{"model": "image VAE", "dataset": "dead-leaves pictures: piles of overlapping shapes", "train_examples": 72500, "image_size": 32, "crop_scale_min": 0.8, "horizontal_flip": true, "color_jitter": 0.1, "bottleneck": "kl", "downsampling_factor": 4, "encoder_arch": "res2net", "encoder_norm": "batchnorm", "encoder_activation": "leaky_relu", "encoder_depths": [3, 6, 6], "encoder_kernel_size": 3, "encoder_stem": "deep", "encoder_widths": [160, 272, 480], "loss": "l1", "latent_channels": 32, "decoder_norm": "groupnorm", "decoder_activation": "silu", "decoder_weight_standardization": true, "decoder_widths": [32, 32, 64], "decoder_blocks_per_level": 2, "decoder_block": "bottleneck", "decoder_attention": true, "decoder_upsampling": "transposed_conv", "kl_weight": 0.01, "init": "kaiming_normal", "residual_init": "scaled_by_depth", "optimizer": "adam_atan2", "learning_rate": 0.0028, "beta1": 0.85, "beta2": 0.98, "max_grad_norm": 0.5, "cautious_weight_decay": true, "max_steps": 7300, "batch_size": 64, "epochs": 6.4, "lr_schedule": "wsd", "decay_fraction": 0.2, "final_lr_fraction": 0.05, "warmup_steps": 140, "weight_decay": 0.1}
Rows from block 4 of the encoder of a small image VAE, named by matrix and row number. Each number is 128 + 32 x the weight over its row's rms, rounded and kept within 0 to 255. All counts start at 0.
After each channel's rows are labels from the 100 images, of 14976, where the channel reaches its highest value: "top examples" is what is common among them. Only what is clearly more common there than usual is listed. The data: dead-leaves pictures: piles of overlapping shapes.
# c30: last pointwise conv (encoder.blocks.4.c3.0.weight, 272x272x1x1), inputs 39-77

c30.220 [143 113 195 140 101 151  97 121 129 156 139 167 132 120 133 132 122 157 199 131 123 140 126 112  90 128 129 171 126  86 108 212  71 111 146  83  73 140 100]
top examples: grey

c30.52 [159 133  52 174 144  77 125 112 134 156 142 109  51 120 117 161 113 103  71 101  94 143 116 205 143 121 189  94 139 169 114 105 121 132 148 197 172  72 141]
top examples: shaded; vivid

c30.24 [145 149 157 216 184 125 101 124 162 120 129  90  54 131 135 147  79 155 127 136  63 168 214 158 183  43 212  98 138 133 105 158 126 126 128 150 155 105 123]
top examples: warm; vivid

c30.215 [100 100 170 117 150 129 148 115 142  95 248 118 186 209 167 137 148  86 142 149 187 164 186  95 129 139 119 179 132 162 121 121  65 145 139 142  83 163  94]
top examples: warm

c30.188 [160 120 149 188 191 111 112  91 161 112 120 128  66  50  86 153 114  92 133  77 125 186 134 163 130 147 170 104 133 106 127 146 136 152 120 129 139 125  95]
top examples: warm; large pieces

c30.98 [ 84  86 138  94 111  57 130 110  70  71 129  71 137 128 142 125 143  66 111 110 133 103  95  93  68 145  96 157 149  89 105 117  52 136 170  96 126 104 120]
top examples: vivid

c30.11 [122  96 131 104 129  86 181 133 169 111 168 164 124 163 153 126 176 163 129 126 175 169 141 150 128 141  91 198 155 105  88  93 119 142 102 118 137 150 128]
top examples: vivid; grey

c30.8 [104  89 148  88 149 255  90 136 113  94 115 156 129 129 122 126 122 138 172 102  90 134 172 134 141  92  62 135 169 103 134 146 189 137 116  91 146 113 140]
top examples: cool; vivid

c30.148 [ 66 127 105 123  96 143 152 156 143 140  96 119 199 155 156 120 161 133 117 172 133 121 106 109  97 117 125 104 182  80 124 110  88 198 126  78 134 175 132]
top examples: warm

c30.36 [116 120 117 149  79  73 110 155 108 139 175 107 104 144 126 227 102 112 112 150  90 159 116 142  49 141 182 135 123 160 111 114  99 113 136 147  92 103 152]
top examples: vivid

c30.240 [ 94 104 163  51 127 124 151 166 134  90 142  95 159 175 201 128 201 167 130 159 162 126 163  63 125 123  91 170 176 118 169 116 140 156 131  83 151 192 133]
top examples: textured; vivid; cool

c30.133 [ 71  57 115 119  59 108 136 134  97  88 120 115 147 125 112 107 143 137 106 121 132 112  84 126  90 101 125 147 127  92 112 126 128 142 132  73 145 134 110]
top examples: dark

c30.202 [ 86  90 119  82 118 104 145 160 108  83  85 163 160 127 154  23 150 117  76 146 148  75 126 131 143  76  67  97 141 101 109 122  95 156 176 125 147  97 137]
top examples: grey; dark

c30.94 [100 103 119 109 134 145 127 125 126 126 114 113 135 117 130 116 133 121 117 116 137 106 146  95 151  73 106  98 122 108 115 132 138 149 122 137 170 157 102]
top examples: vivid

c30.206 [ 98  70 130  84 131 111 233 146 141 122 183 163 117 164 150  69 156 195 130 137 201 125 159 169 142  99  88 170 144 101 148 112  72 168 108 104 137 188  86]
top examples: cool; grey

c30.237 [168 146 148 228 148  93  96 152 130 129 119 241 136 132 145 115 138 134 104 171  97 132 185 154 123  80 173 124 143 133 114 145 125 102 172 164 166  91 127]
top examples: grey

c30.160 [ 75 101 139 130 125 121 109 136 134  99 116 103 135 122 108 147 148 150  97 141 112 166  96 127 114 124 138 127 164  98 157 101  56 182 107  70  87 209  34]
top examples: vivid

c30.256 [131 144 110 153 126 123 143 144 127 136 150 134 127 125 117 136 125 112 113 151 128 139 105 129 133 146 138  90 146  70 107 141  74 121 148  95  70 146 134]
top examples: warm; vivid

c30.149 [125 110 140  87 102  95 169 161 152 125 152 152 128  95  92 141 137 144 131 152 166 107 136 125 121 111 127 128 123  81  87 234 141 139  74 158  98 138 160]
top examples: vivid

c30.209 [129 129 175 122 127 134 159 159 136 126 246 159 171 243 235 129 185 160 123 184 156 195 161 115 138 132 131 188 180 121 167 108 115 218 142 154 139 187 128]
top examples: textured; grey; warm

c30.156 [116  82  89  71  77  70 169 150  53 102 146 144 173 199 168  91 185 114  43 152 142  86 108  72  65 101  80 126 170 118  84  74  95 136 123 109 116 124 115]
top examples: dark

c30.130 [ 29  55 121 114  92  56 147 147 131  52 127  40 158 124 107 116 145 135  38 157 166 106  90 136 121  51 134 149 115 123 138 114 107 108 126 118 121 150  54]
top examples: warm

c30.155 [137 143 182 172 171  81 129 115 148  85 142  75 113 125 153 132 143 130  82 118 142 183 135 149 131 113 152 135 178 191 129 119  75 107 150 118  95 123  91]
top examples: warm; large pieces

c30.266 [138 128 115 118  93 133  94 131  61 143  97 173 109 109 105 138 118 117 127 127  72  79 144 129  76 134 132 118 135 133 102  95 155 107 151 174 173  37 166]
top examples: shaded; vivid

c30.154 [134 119  98 162 103 177 163 131 143 116 153 191 141 131 104 114 121  93 149 152 145  54 184 100 115 143 136 108  81 127 106  62 155 137 145 168 158 108 164]
top examples: grey

c30.47 [153 172 113 124 156 120 105 114 116 144 121 151  97  99 100 155 121  92 122 131 115 124 103 122 119 117 151  62 121 141 151 151 102  95 128 127 116 106 136]
top examples: warm; large pieces

c30.162 [193 213 136 184  78 164 109 154 148 190 107 147 111 112 113 149 133 144 183 139  99 165 123 114  47 127 161  99 161 138 112 107 160 110 136 191 155 111 179]
top examples: shaded; grey

c30.61 [127  80 143 120  60  66 183 147 125 105 224 157 165 238 169 140 184 224 110 175 150 173 106 138  95 115 119 177 205  97 136 111 101 196 156 148 134 151 111]
top examples: textured; vivid; warm

c30.32 [167 137 148 142 120  90  99 117 111 128 104 157 111  99 112  96  97  87 142 122 103 114 127 169 107 127 121 129 126 137  93 137  71 101 175 119  46  87 138]
top examples: grey

c30.78 [141 145  46 170 118 105 138  62 121 152 141 102  66 126  43 167 103 129 115  67 114 142  92 161 125 124 170 125  77 107 132 144 116  81 132 213 119  99 143]
top examples: large pieces; vivid; warm

c30.65 [125 102 136 130 123 143 115 117 112 126 132 157 143 150 145 108 131  97 153 124  88 138 155 106 137 161 132 133 157  55 105 140  92 176 174 119 162 112 126]
top examples: grey

c30.147 [104 112 176 172 132 193 107 108 105 103 120 214 119 108 157 136 125 108 164 125 115 118 135 131 136 124 162  97 148 168 175 185 138 149 134 103 143 124  97]
top examples: shaded; vivid; cool

c30.245 [148 129 122 130 204 172 142 151 136 127 134 163 135 123 138  96 113 107 147 139 134  75 251 145 196  82  99 127 123 115 152 144 149 155 131 100 125 134 138]
top examples: large pieces; cool; vivid

c30.59 [147 101  94 147 124 133 154 106  95 151 159 210 148 177 214 124 140 124 141 125 161 147 181 155 119 151 123 164 156 112  90 143  51 155 141 131 133 147 112]
top examples: grey